config = dict(
    horizontal_flip=False,
    encoder_expert_mlp_ratio=0.5,
    encoder_patch_size=[2, 2],
    eps=1e-08,
)
Rows from block 5 of the image encoder of a small contrastive image-text model, named by matrix and row number. Rows with one number within an expert belong to one neuron, the router's apart. Each number is 128 + 24 x the weight over its row's rms, rounded and kept within 0 to 255. All counts start at 0. Numbers have three digits each.
After each expert's rows are labels from the 100 images, of 14976, where the router gives the expert most weight on average: "responds to" is what is common among them. Only what is clearly more common there than usual is listed. The data: small renderings of single solids in any pose.
# router: router (encoder.blocks.5.mlp.router.weight, 16x256, trained with AdamW), inputs 0-85
# up: expert up (encoder.blocks.5.mlp.up, 16x128x256), inputs 0-85
# down: expert down (encoder.blocks.5.mlp.down, 16x256x128, transposed), outputs 0-85

# expert 6
router.6:129108151107101151145115098157131071150169153163125125135090138146120117144154107136166166102114176111113114124124166134115090092163088100121155135159134104101099158136145139079145113159121096151134073121152111123140121124116109108129114126092133108117154137
up.0:128119144112100157144169127110155148102137109116136141134122119088141141084128118122127118119093123155108101140162131150104122128128142125152174138158136100173153076171132151124122154136163090148106102133107115166155116131120128141124131110115097131105097168
down.0:128091131119103099115094138133153116181177099150180115094131134104098130110161167134167144105088105129144127106080111152124110085138123121135103134117113144135194139158118129093118115111132137120163124101153106120114113117104124106139161122094086106122098138
up.1:135088106140103119116140111129105097137155145176142088098129140150084109117135153131140105146063126093132117103121105111123126134119125136159139158146118097082134135116117103075125125098117140117091104132128124142123100111104112075152157103075141134136149102
down.1:092168147158151094125105182097130075139070129118133117141146154125169088114129165100112133117139134148117105126125152130153146114106127175129133132092143155136132121127141131179116139098120100136144161137155102100090119119155163135139147136147168123167118117
up.2:143196176156136153109096145104142113087152142074116133119157087106150138099151169124114095155108117142146199123129134121159144123121125147122133149129129131115106135135142134118140140113112120099128173104140105109105100123135127130134164141163121147133109124
down.2:137113149121112103139134103136142101158094144118132143103127141134142105098099134135142153139146132152091102093160140121097109104122099124109152120165148135127123124116143170119119111133076129114101115085097146115108106164166104148159093119133149115091110154
up.3:155140143143132156087120161110104114094124069155111136147158113160140145191113112095133104133119085102110150093129119152167147130140129132113118147081128120142150146129114161164147105135125116106124180087085128152139155152108132115112203139137149110087104097
down.3:147102117129130089129166118148144117117124133177140147089089185178083138147091112137091134074146149063123134134134097147118128099138116125172097126111123142120147168189076125156151116161149163105082117125128125123136137132088107134120116162137149130117112129
up.4:085145131167121102099106178116130171126102075111111056120179177138144120168110124125125122079105127137157137116139133168102116133117135164127113158111106103136136103133107114187084131152133105130113114115135127154107103138118153120095124131134165074123134115
down.4:138132137141091156121115138117149153098173092116138143144144098119125150133127112123140094131131155114133161155119093124113131122173153099132154129090142124134111091176135110147122146140161118118126125127156112135149147099155143145138157105119121110158113142
up.5:135179133156151103125152130154118111142165137140158141121080193104124120106116158122145148126135143120152195140091115117131137108136128138155124107105148136106154135162124141103122109123126135126151162125148102149150104111090140095127129130111137108126168113
down.5:098114159129121113121121142111126110155100172161111097112156104115131080106163143099072156119125138164157134134118139094123152171122122113148120122110110139136137121134117124119107079143182106114116151170132097134133147126163140146114147123130123083143150166
up.6:130115102135116132114102144103141160110089119123117112099124056156117108105116169148095084126104114145104128086134116126153159112118134143103107162141103102213184133148130130174099151124116102133091095131147115122089120125137112132151123105104153131116119135
down.6:122114118162144074093106176142124144122110168086099127094147118108108105098118121158092136133117094147174200105161118124126100179090152092156104125115131128166140118109100133107096108124137122144114129184113167120136123190110155112122152111149136111108162148
up.7:132146106134112111130113135114129157101126159124096127107131108118089123129126147185097136151113140100147152095153109131110117142111141131173113150139128110146108101086119133106070152132149139143114108172083108094099110126140121127121134109090132150116102109
down.7:150096129153112128108133116138148139117113156141136125151127123116121122160149176160132147146119134102168152116101116118126121179133096136134095167144065107136107092068088126105129132080118094144102123132103080137135121152102092125086129087098100145059152142
responds to: blue

# expert 10
router.10:118115152116134104110124156069111140109093085123136102130157137144151123177118144118122153146138172127149127094083125109128127137133112106084142149110141157065118138135113129122149169146152135119098121134125071172171091135158136120130136129157090125130079138
up.0:137083158121128119108143140124103144124129073120150134159152142171142147167098146096116144120127120086116115155078121122124144170169114132118143123100155149073132144177134143138137141163134150080091130108136082164145131113102139075097138150128101126141126115
down.0:085154098140146111142142130133150124157137124129130160148103152140105130156107113173123146111112138090122133122112149107111110167112161127150070130116137144100144156121127123099087124109184155168193122175085155145131079109143162106109153100123107134149134083
up.1:124130104127139128140160114154137142113127160180113126138120111157090097157134124140141136089137116121142144125153129109122099158165152130180084158133090116160122110101128156127136126129110116158120138122082155128111127163083101170114135104112182124093147168
down.1:116135129149136165103077168110147137130118108140092066108139106142152105128166197093124144114126141122165136107105098123150124133120122179086134138115083108135139125149121115148135163133105094144132116114163099126132137172119127121145111097143097117132158154
up.2:181133105104161122107163141130122114171139127125130147163133152118113127201118147150143179162117154147117122139119149100093139155107154137102107128098107148079113115116133110138146138123152113122126120160153090145190171161128145137141129142183109105127125110
down.2:156100117088130094166192099150104123161124162171184117125075111137090125139098126137113134107092123130093104113122158124116128132125136114126141140123127132105133111126133143083119103109107091160146095122131130122156132101145126105160141120114118109138135151
up.3:122118103128112116095145141108109163102089144101135117104153101096122116110097163133105112158154118147123149120153098144136176141076162139148128172154084094127107116110107089137095121139138131147090136155088147104081125163153166137159157091116151130108088142
down.3:119137130118111055173117135114108133152112132122148103102142131167100083145105102143109187125129142113109112114146167124075098150131167098145115161127146153121134142137137088137122140112140132163103086117109131121129105148137127131128133112085162137100113153
up.4:128127106152119107159143150134152100190159147119164130090108104149117119107122117093171109071119146162149115138105140118138125118129125126123111132121120137119136117135114125100085098150120097133138112134159076130122090110123118148126136087151097104153147131
down.4:129125133123107123154164118102147132077096095115149072117125144148113134141112112143117140157130099090122145108164137139121107129090085074119142124138165149106159138108139113150126151093096122115156123136110132151176113114126150118111127111136099140119146106
up.5:095082115120130129120135132144119172136139136133102144120148104125146130114135120176126064075134119151103123133133095146140158166118135120120160129168108122123103114160106121085137103078104111137135124125125171124129134141138118155166111122121143117104132118
down.5:150137140113111134146133107160108083119177138152142179161152105143148129085149141110114093099123098121096128166107132137149121096145154168130119116106125145140157125135144148173148122127085117123114121097154131129088126092094133108141131105150148153126145109
up.6:151112130093103144132150076164159112131166180148099135119120096137122110083159132156136116107126137124149100141162157153135114164141125180131156096135129113139143104138161173101150104140108095159130093082153077131121143090094097148101112132133134097112176136
down.6:115143117112125128129106177143141120156123129150109119109125151144128113119091094097127185126110127154114154125112196106108081123134162101095106084119123129125131130163186124153150098134094116152127143089145138128100120155120143131134089126133163073131114188
up.7:139143151139135162149082090146132095130151139124138128143123141122091148134149087169154139117134143123123137123154145122134120109148094096129111122139142153133106161096159103123170147148134143126173141132151160112153125114092104151070133169137126127105156121
down.7:158146150140177160164143074137143091130135160130088142148113135149101123122137120168112124152106144105156135126153170096135080148147119111125118118102167178114083130098130127114149114117126146128162162131131187123164095116112142144074135161120124124132153118
responds to: brown; yellow

# expert 13
router.13:108159120136181156124084150151102101132157115132135157155123176119129163137134113127157167120156158122105159152115121106113131096113164130088128091082139134116101115148084118159128140118145150153171131154114146087109139092165165143151092143136133133148125122
up.0:157101163127104102109158139131135153120142131175115139116122110173081093119113117159161158131119169113177137123139163121082103146132116118128114122155112140107104109114130124082151079136109106125094102114163088158154114145137100135094136108146148073102130149
down.0:143110116100150062118131119123113162176117108159137125117108117135131123116090100118117179136127132140119096156123161129099129114113145128147136108116124159119127078136167169145150076119110107133116116123145107132147162100117123130119139138113179067161105152
up.1:105106150105085115106086125105146127151138110108094113091137122134176092154111147104122139154077155121152097103082131138147135144119062178133147143169122078126103128095148200113131109116122088137124076096136122130105104141102042133126124084113117120102124081
down.1:151136135114136091118139143128100135150107149148102091110132107139134089106091107176088154132108149152131148117132164181120128128084109119106102160136110105096122118110152111106113085129137110134111081162138137123104119145148121065142154104129173127137113140
up.2:102104090118114122111135155116084125126158111126189108132179099136154139141105120115128126131073108112087097136117092130118191147112165123101146137135102120118153117117087145132121104073150128115146118121116104131119124144136106109177156105088141130135088095
down.2:104122157173115089139122134122131149117108108133155133121155108130103116136164137128102140119143113132137125152133137183114113187091131103143087134120117122164162159108144165182119175104135116150140118157121129136106109122147154157135142112132130155122116117
up.3:120080155093091100130127110115174136151174099149115093129107093133107110147131129124139130114114149114136089112141149152119136153122102162182157127145114096132147071134126168109145103093142082126088093084146099115143149125135106164149153106115154120100116137
down.3:097122109093139108135114146134153132155149140174099111122112133119111094114104132174100167093102175147150110088103171121096096172113119123119109134149084126117125115133159138106151122112127092188150094130165152153140102120135109121126114085089150118132145131
up.4:141109137073126108155157157107101107171152116144135117143151121127124140128104116123149171093143130158104108108121164121104131127106128106154160155132112129086132112146112116110118110135098107134132093111141133157125113119128146129150127090109151096154118148
down.4:102137162138098152122123141134192075105149129157120136141095158148126106132131126129135113089130174124167147115130153104120116150149072130117136108103163159123135134152144115115129167157091118137119143076143120147154120104123125151121137115150152133114145177
up.5:114151172132160092166127112124108156120097127124112119100122124107113156122168120164110153102133144130112137122150095130143132105117141149177146118156145142131107129089119142120110121157142133142127102144120120079090117100195133201142123155112128192151099110
down.5:167122099111092143125165063151145192077097156119103132102087082150110124097115111139096118155115148112114138139149139120142136134161136138154139123158144111136076116114120134090120111141146168113087135123128173109169171149124078117110097142138129118100110134
up.6:063156145137146144129132127105099103172129135142125105168143153129110135093146122166139097074171134137126143105107164167146114100135091083095162139120147117098124149182159083096142127135101138118158131140164113151120077080081181144099092103140131139141166177
down.6:076152143116129127131119166128135108136114110150132125148128137155109123075143108131133131097116101188118152099094189157147102093107116112088106118100141143104134126145176115121097144106100117163158152128171140107093102113128148108128116096151160125153140193
up.7:117144141136124127105088152121166088139129113172075134132145127144114115157118086138146121118108125153135116138130157151126087148145087159157148102121137157114141137148179132131164108157117131134131136100142136123146116103125128135106151153150158094144116110
down.7:147087150132087111167129113142123132134107175120145160105121088144132112134115120138106137121132105174098116152145118142143110173127144108144120158161119136122148172127151143114108111119119093139093128112146135100135115160097145129119119112119143144090072145
responds to: plain

# expert 11
router.11:171116138122152118160162117133137141116130145115123151133090143116132142122150122128100143146165110153143127156171130115114116124087155119171145099143134157156145113077111161138120123114139148108098132144084137088143174161153123171116150158138115140110113149
up.0:086127145124133075099100143102111121142177110146124100142162128145121117105134121143139122094166144092121122107107131137103120106124088145139133157096121109085099131159132111092136121146102079123169099098173095163132099110093150101153119108097139122159144106
down.0:127137142145167141111114167090156156151103097149111099123093146132122118154100135115148140128083151166160133090123128158102141125083139135104120117111099171129140096128153134131127112106099119107121119130132094158164103112158137123140136090180127137131145135
up.1:122155138173125142173122118124144128113126155122170123142111143101104151121142157130133099103144118136142125148143124141161107145143123141116137111133143149122107152146126140104134172202175142176142114117146111114122134113102158162109124184164106144144133117
down.1:138143092138139118147162097149143138133142187142144149117102149171103125158091116152111139116160164085087100127136135089109160150159145131162108124134164149102078154104139093118161118148146114139149158134110164141165146150103118170101073134132149127117129109
up.2:081138161151152108148119177111144137132138144127103098109110158161127120066150193127138121092165150148161106106099111117116076140119116172127144128121137133120165093152174116093154153171140096147139106103161091133143136125124170131156116114132088114104133164
down.2:125162077122163109096140156148128113166114127140147145125102169120107167103143146178147132093165129117110103090113137138107146096107131124123132136071133130121104140155118103140126119111169129151176149145136121124145150092124161138156097107108097100131192160
up.3:160106098093142129113109149126159107153139098135104125128141113095112100158107085158137152143088174166141098120172206128103113131082099156121126124145119149127114086115138178158150115135126095153120081144129142122144127115166092150134158135124151108153109115
down.3:161122129104084128142114142137140108104136122106127154141118126094128135136117079120108150142127111150067142139138136110138137124111141072117125121147160149130078142146145116135117168084141165101128138151096159096105109124139116131108130114148148167138126124
up.4:163092101171129160130094107106093126121127113129168122148136126118110129149088087101111119118182102124092088126168164138124144132165114077144115135118127132119108192162144121137124110101156138119096139099155144167205120100068139095093136140121137156145142141
down.4:136122108063100108161160109153108156141151137154148117146107158158113169139115118142164148072167118072074118129116125150104101113154110122138141128138177099084120134167103117109144118172115132150134105103110117118153139113142089139151076113096113110129153122
up.5:111155093124164111091106101115103111139188134141110115150112104128126140107123143141147115131136147107164115102136146146131155112124111181151103135111119108107108096125106125096133079155121099107155111120161107137098142057108136125156146120104131080157144106
down.5:173125140125133140085093150159128068145171133101108168136147108114156094141141113091149154156117111148170128136152122164123159133084126123143141131116126125081124106114134145146159100105124092068130141120112116128084150102153144118125173139163142072131121151
up.6:102110123131148095128113133108127122143144096151134111118120135165146127133107159118135158100158158114147134100084136139094101130116087124117120135122116129115157119172153125114145112128087099146136104093166070164139088115076084124109090092112122121088166175
down.6:111132134125158119140133131140139143138123099147152081137108157145153147103133140127102133078142116086123074102136126115116131121085120170115126137106107097170175108124140151161114133137160063152157105114108082084138159120160120148156120141124100152162162102
up.7:133136134116095123110147113112121103159137148121124119139157119126151114128176137136133058116125113090121078097094129159146146130155068184150143136125129087117138123157134140108128108083110122145139085109161082161137101086097110113137161111102139116140121095
down.7:169097159128151080126154110140134139151104158149152124114125106154110089139104112116088164101122112116137099132151148154147085134117139123149112130130097127121114116108121140151123089113100089115108122112124100118152113109138133120130150134151133100100124155
responds to: metallic

# expert 12
router.12:142133131145121160072101124143168107109105137151075133104129156123104109142135150143139121130145129129168143133145120167116111194147096154177099114114128150167116145116161142133148133134142145139102147122123124106088121139091134155088127156149131125087163129
up.0:160103130127130128100132158133118121124143104145110137162170175116168149124096091116159127132151103138149102100112095134098147171121145167145169112078135146143117121127142185137166114114151140131105112107116124146116165076127167107125167108124150109167131116
down.0:082133159122131164134094155123137082188134079153136137145136160154128126148145133132156164138125122137141155101123178172106123116125073077092113135124149129074166151143170133119123165125070115143149104102108081156096089123131125103113119087141146157119161176
up.1:082110099116150122101103150120100129153176128166148107151113154119134144171154161096154165097142137125155125165101126121114161114129133123167137106083128142133136116155114138127151145095133118137169131123119122137162170140122139124131095164116089135156154135
down.1:145131091099146136130140126196098126102151125126128160125113134116139116109092140121131137137129185122142098181124144105075114139130138158131136094089161159109121106155123154151144110153138133154132113126132139071161181088125136133095127147105134116143112098
up.2:150126118105143154093138111098119167093099144102116145152116106104166136120133124126087123174150096146112146160155117133153138129127149126104106129142126131143147129087112103123107151138114158093106144150074127146130160158122147142105108143149134147110101137
down.2:136136127172147132089148129141095166137093128095107122104115082144118093178117134104099107143133130126166159140152108134114156164075183103145093156105072114160119135079092131136101142112158165111100160148094175100151105165100145153093145139160136158116126125
up.3:166129131145101172171101143128137143109127116119152147086122083111153152130174126116140101149123108077143140119141124122147116142125110149148186121149158081122135137106132166113090134114083110180095103106132101102098095086151107154158147095110135111147133140
down.3:153121093112095169093164097126131141086104138130121124089075095154110121114132139122110121147109154101101143132136137142151150101146147112100106115147107086156134123131103100137109101118140159114086079132104149073143143159131109104141137089139116143104146130
up.4:126088149097148102132146119081095115158168132146158112175150135136151138129117123123136148119132123135114109125130156105106143096100134096151165151122102132096132086142119097123127098106143101110139097120136104158137117117114150103169138120101133101161116127
down.4:103096122119145077127146157110106142136111114155122105118117113159131098120101118114093146067143122135132088119107153113114124163103147159162125128129076131145174108152152140157136123113149091151111114116154081126181146104131138150115136125130149116141107137
up.5:103117120110158094140144139124111111176152142129149135154071149135130136106142153140129182120137158109127116135103143093089084086093151117140101146113112124103153087158117122123119117156132090104132105137159110159131157114135124128160122128108109105130128141
down.5:143097136112102080142138169119140119148120146113119111112147132128152100113072101138117141118105150178142120105172153108113105138091138143143150119138101141129168093102150132149103122137120112176100089123124127143123109138157155148138159092132187117161103111
up.6:150091122097103160143147116150145118138152148157114168138080110121151137153101101126155173128104147124129121130117173137111129162118097144154166091141121107099148102135143171108118073178131121152087086106115101149146136115136116102118162113106137111115110159
down.6:096143122098163155109148138073102163127141126114092091145144164082116171109142125173109142135126132143126144095116098145144111122095114132096121158102090125130118110107067097114095151129142124121160113192108124156105121140148129134131151125134094129143127093
up.7:118108071106154130119164162143107180122129091111143193139115130100152172123125113100122141123119102115133099171130087127105175150115180174144143105112120133138167101134100183130122107131186159101127129135106128124135185124156169112130139153109114130152102094
down.7:114153123143112123133132167141167095130145134124190145132085148126104116136091133074123095138119151137128132141118146114137213088135168188139144085089157154139112092154128119151105142120121145131116152098112093131100139100119179162120146137167151147148112145
responds to: red

# expert 15
router.15:105135147134102174096086118102104128092116103109120109165149096165115110161099127128115094129117102116106137118145114129162148142143122126098131183119115128089116135130121124167171162124115122085130151117149136130112099110130092094115163160123170142122138086
up.0:101164118132173148131123139158120135122116130130090146167152164125174181143126126109144117111185131126118116106134098168124132141135120158118145099108154142130156139164134138136140149160138161122131142120107136119110129080123153143112084172151139112150155120
down.0:128159125113182142155145106134108152173132134162096132101112115120160110118107106073133159138123128137099114141115147107077130121138138154131148106121138149129114089107152157121134087114081128157136125110123128128156138116161124131132109132105159115136128128
up.1:137103129117116116114152145105137161141102133151086120079135148130130093125119119112078175143120127152146098150115121140106114183124122088127124148148091151179109104130117101118117107098128117126092125108106138148120142161114112122089107079152148103092150173
down.1:144128104085175124153088111149135078128179131161113128168123121126122139119117102103142111125130153129137086158149142099119136151136132131124159101122129151099088076127134145132198117116108102142153122103168143126170160094112126130117142167104173109174091125
up.2:117141135084133117144109158114120111161119136156117137121131125125139107090128140139094141116122135162126131072122141144125129142078133089126149131136094142127114115146153093106104119092099129175145108138126135127128096117129149148131118067111165155131097164
down.2:126158119091149166135096140131144104108140123113097152148161147118127112070147125127138123136121162152145131128135152127125129141115113144099129111141119116139123100146112073133155168139098143104141146127106137090061143131150147164133129112154157115129124147
up.3:096136080129097146156122143121171114087151124163081147095098135123157104127157161046153132086124124133151091117083132133147107129154138189139124097107132102135145128164126131132118136108114104167106124108147103169124138099098119153117137085125094116130134157
down.3:160117166145142145129131138135124133118174132133123169139129113164159114112114125106158116141119117082125122114134136163160140112130118139108128130107111085123132111140108116155108120136080101104103122084151092104123121118131143155169100096141135134113129138
up.4:116104155114105136132157100099127096124133143135119105152122140163129130139146128124121125093137106102128120096094159167130128109130074100145144149145144112097156141177153138121104145118112134114121110105121123160143088105098102086097080101128099136120142152
down.4:175101118124134068141141118116139098133134190117131088115103134130130116121109138154094145102118141107140153092143165140132131101131150124197099114123146128099141135125143104122126081126155100135131117136149141136153132111090154103139140125142200122104122126
up.5:163116164103120110107178125137125149135111138149107128135118151128110117104155116138040117148159114163119148077119138153130150153080175121157144093102096148124109117157132122138098113140147162124105142134117128108134130126118159138114116108153124166132116150
down.5:115127129132123151096171173099116168132106142161105105149116132137112150111111135092116132083155129139146168086095100123129144150152119143109094115125120118132136128171116093077126114161100166138090180109140109175157126131092129130131088089146141121135139186
up.6:129126115112125121106124110114113114171167104135116102134147121115144082082135111161190147159107147137136106104101162149120123104094122145124167131109135131131077090140114173119130101142116078154128117127118085132127140131160121126177146112107128120155097103
down.6:157107162140155140115101135140133127151128083140069147109105123173169111167133150111184136109114145093136080123147139120135117112125094152082132094128110123144164104144106169187166133134088113126142130071136123113154143098134090127120129118134096128113109111
up.7:127118136094127155092103141090139073157139108120108090099139118111120108137164159161133127146090138110118128100131120144135140153118099136142140148145080088153146112077107152124158121121145123107137121138119144117111131148178103131145139119141151166084160101
down.7:084124108150109116098110082122129114089155120127100130099132095115175087111175177115158123141132187111145100096112127139109152136137103192142165113114128091175146136111084142126126119161139139138136112125147100138120163134108092159140104134085097069155163135
responds to: teal

# expert 1
router.1:148098150084162112134161094142155133174125121120091096153102124178138145161107093076110142114116145096092071157142159130114148112142099112092123125152121111149120144147140085139134116158127092095127097085126127142154177156099112129091101139146152101121144098
up.0:160123078112136141113154120116111151101115118095097122117121121121160107128080114114101131119125089152140113123103126139139142121090137161099138128125098125144142124168117109150082085112135123138122143128170149137128134185138158112131146114099100141138126125
down.0:124118152154098196141098127148128117146150076100124145149146077105174150173164140104156089152113174163129105140141140132125145137135099096118149121144129148119129104117141161172144148101101086119140121116127132142182154121166096138116141128117137105143102102
up.1:147144135086091147160128097157178111096138122115108125126070143139111119129150139139114126131097146113105113089098162172123154108119083130132155113152137104160159132131139149131115172129109131105150077110106121103081082095122087174115129123088132133078102123
down.1:153159083119150093113139116135122156123096172150140136094095141135088128109077122164095144116130108111135151127133152113128121128151170119143065137157140127142126173115143110097125085133130171155132172147153152145121132128088151116124103135129142138090124144
up.2:155139129101065116131133125133139179098134154137137146103140112118113136143099086125073113122102114150150172124114102160139150156132136088135129156154110118124145126148127098118116118125144149107099100156129153135061143113110142121124127141136143092141143163
down.2:178075141121161096145136103161123103174152158173173163075110106144113093125135160136163150099127114139164131167124139143110115114158124097172120142132152134122138157112129142098147066139108117128133129110163118113151088114112118129156129120114093113124141138
up.3:142122153110113113137165113086089128161077117101124086107157131166120141171109125141098121150106162139094117091155177158138104109124115067109097144113158123112112142125143085173095167132135098096149122152126117153136092145129130129098121092168112140124109111
down.3:116157090112135156110093128142126136157148136145112124144108129107098174094103114168111169118116171144122162118103152153117103112116123096104105130118137118109109154136141095098092087145134120166159097201162134160136128127118097089129144094087148098184155130
up.4:111148117091163150108142129164139091152183119123115169176124127111157123118137151130161118124129150115126103109145167120137161130113140169123134081124126122122173094152118192150121109188158132159157134104112112164099154134116144152122140183098143123134120089
down.4:101139118143168152105111143128105118134131125154122127166119131136120096125116167162135128129112128139129167097107124102136176128128113144090106168109072130131151128132132069118103137102123109171147143122158128160118133150116132070121151085090140156103125124
up.5:136125156118136127190110097112103108135119122146162127146135151160113122152118126102147148139128117122090154156100126119122116110155138099152116135148158147109106143135153113127146139137084135089136127095114106142166116127133101120134149127125144172139105125
down.5:194121100125104097127182120151141142135116145129132147109082166123109127099139119141116122116127113128123144102098136181129128094140154126165099118142140133105101156085107117135092120140133163117094124138112118165115097104086147120107121121156143149119175125
up.6:064117155110121132091122157104115159111131102130142088146177106140150120135133166125126098116084117128104140105126132117128142130120116128100136183129121068106177128128126106169090142106101096160137111146147125131118106104131113113162137078087143109119152113
down.6:139121116109129081139156109128123176121085128119158123102082150144101128106117133158064148109134129084138114109102158160153136073117117145124142163102164107151124122132119126142078099135136121172158126153118093129144103145121112106118131123117110154141122135
up.7:120184114160177107078116170146126134146138111150118156143131135118129098144070107150106144096131139126171154131157084134082136165097175143168126127095089154125126095100105157156149121146152145142124158133127124118100157137121182135122127141131164142132130117
down.7:123155075082149070105136142098131111122111156125118091122155151126101083113095133146103155131114113160170119104092162133127140134116130163162112148114136130148127131140156096098101105108165146107177150143117148135090098109107136112109131130098155131127118130
responds to: plain; teal; green

# expert 2
router.2:101132166110109134136142171157117079156191139110111145136139116128123113194114104128142144112111171102134125131121172125113091129077090136121144094108114159118153083117127170137157142142142055176141102121106134140120145132137142176136109131129151093126108118
up.0:121119122126135092134133123135091152163098127132140132094102125147108130100105131139092112128088102168121158121124090134132178118110144100151145148119113110118157145125137185112081161117108131144089109162130121110107093153118136101171111091108138158114127148
down.0:118114156129088099157113127138133119147126138119151087166136109128132137094166109102095105117130078151158131130120135136164136126148145132172127123114143134116157146142142145100122137123145109114127122120110094132113078099107145126133160137136135186121135155
up.1:160147145095151128133160105148116096210159174124120135135110127121138108133118099149121109131176147171126109132114144112098175141106158133147160114122128160095119117151125121093132106114172159128102112122167128122147126151134180147107086149120120114148128134
down.1:109183140170146125121119113145108136104158120146098160182118130181129157157123101101112095119175154107134152153122142110119161148156141171125116127102115144111109148174151132156134172145122133141123161110141117134120135112083117126116070158123146169134149148
up.2:095086170148113131101101157130146122114161116112107132116136139160153112122110093125168109107088123134133119100103141136103093162133102190122130128120099107114112106160135158144151148124100118101083121077112138159096117116114152150158137128129148150119143106
down.2:118134159141147131154111162059102070148169127113148099171175146140152129141122126136131100125117126143134121092130119131164133103107076080123144151106156123124125126135130134135160139100100113134161144109143153128133104102140133117150151109102137161146128113
up.3:069183119119130151130053120120138112161118108108104101108138108077142129149143152173152143116130117098095128130114151160157124082127120131091142172121128120114112120119145127151129113097155109138195120143192146082115149144141128101164118125093133115135111081
down.3:122120128106129119090135120126125157158071115130133118110120137104145124108173149123087176126104112123101106129108115125091127079107090112101155088152133111147139118137113128116127131124143137095147117126105109101120158136180074107149097126127121130134145141
up.4:164115157124142141069131116124121097154136091141127134184185126111111097214109097163144166170124146086137127118154135125119177120101118099132144157124118142091060116083093143139159151106119136106129133137096108160131129162104107108118165169113174146110095126
down.4:112151088123132102101145161113113127140109134167141134134102145137065078147119176138100129095115172124158118114091150117097132130115132128133094158069119134122108095139102101108116091123167127137151141159128140139150143087142140134129139106094142107163157159
up.5:163075133149117116076153100109111162111081175158137106108139121148101089126132138161109140123118123108150159124095148099119169174140143100137116117117101140142077095110128102064149131087109135102100164151109152112150118131139131115130116142159142144133137151
down.5:105104143081108104173110125092171154116107104145190082119118121132122119085146176151114157116087106151111086124130136150141091108097111125128165154133143088134145097131134168169105123132133090153157072119163093125147130099155121118138137129116107100124112131
up.6:148125119118118134114135097111100146130126123161151120117131141137132156150161127125081096096136108076099104139130087168162164131155135119150133144085107071121091142113093187139158097070130102160142110091146135162137151123094078114113154150086147160126149136
down.6:142139130149090146106127101110148154107096128147084135108122096153133120143130143135103115126108118093115143145092139131145172111147135143135101154178088096124116139117130130158120098113118123110092145131121125123141127173140094140106117130104158126095130096
up.7:168106168092095110143162126141111139138142145140144169133111135148125136178112093128134138114128119116117148158168124151104129150177152102162130111140134102150116151114136126102115133134118143103104148090080138124153121117108139147095119188130185186103177135
down.7:097082173114092111141173120085136194125124109129142100141119125137145129117149143124133106147134126132121118107114126150124126146152098128102166131124136100153129103130127148120085185096111115146133080135143109159166139129138126150101103086129080160127150131
responds to: black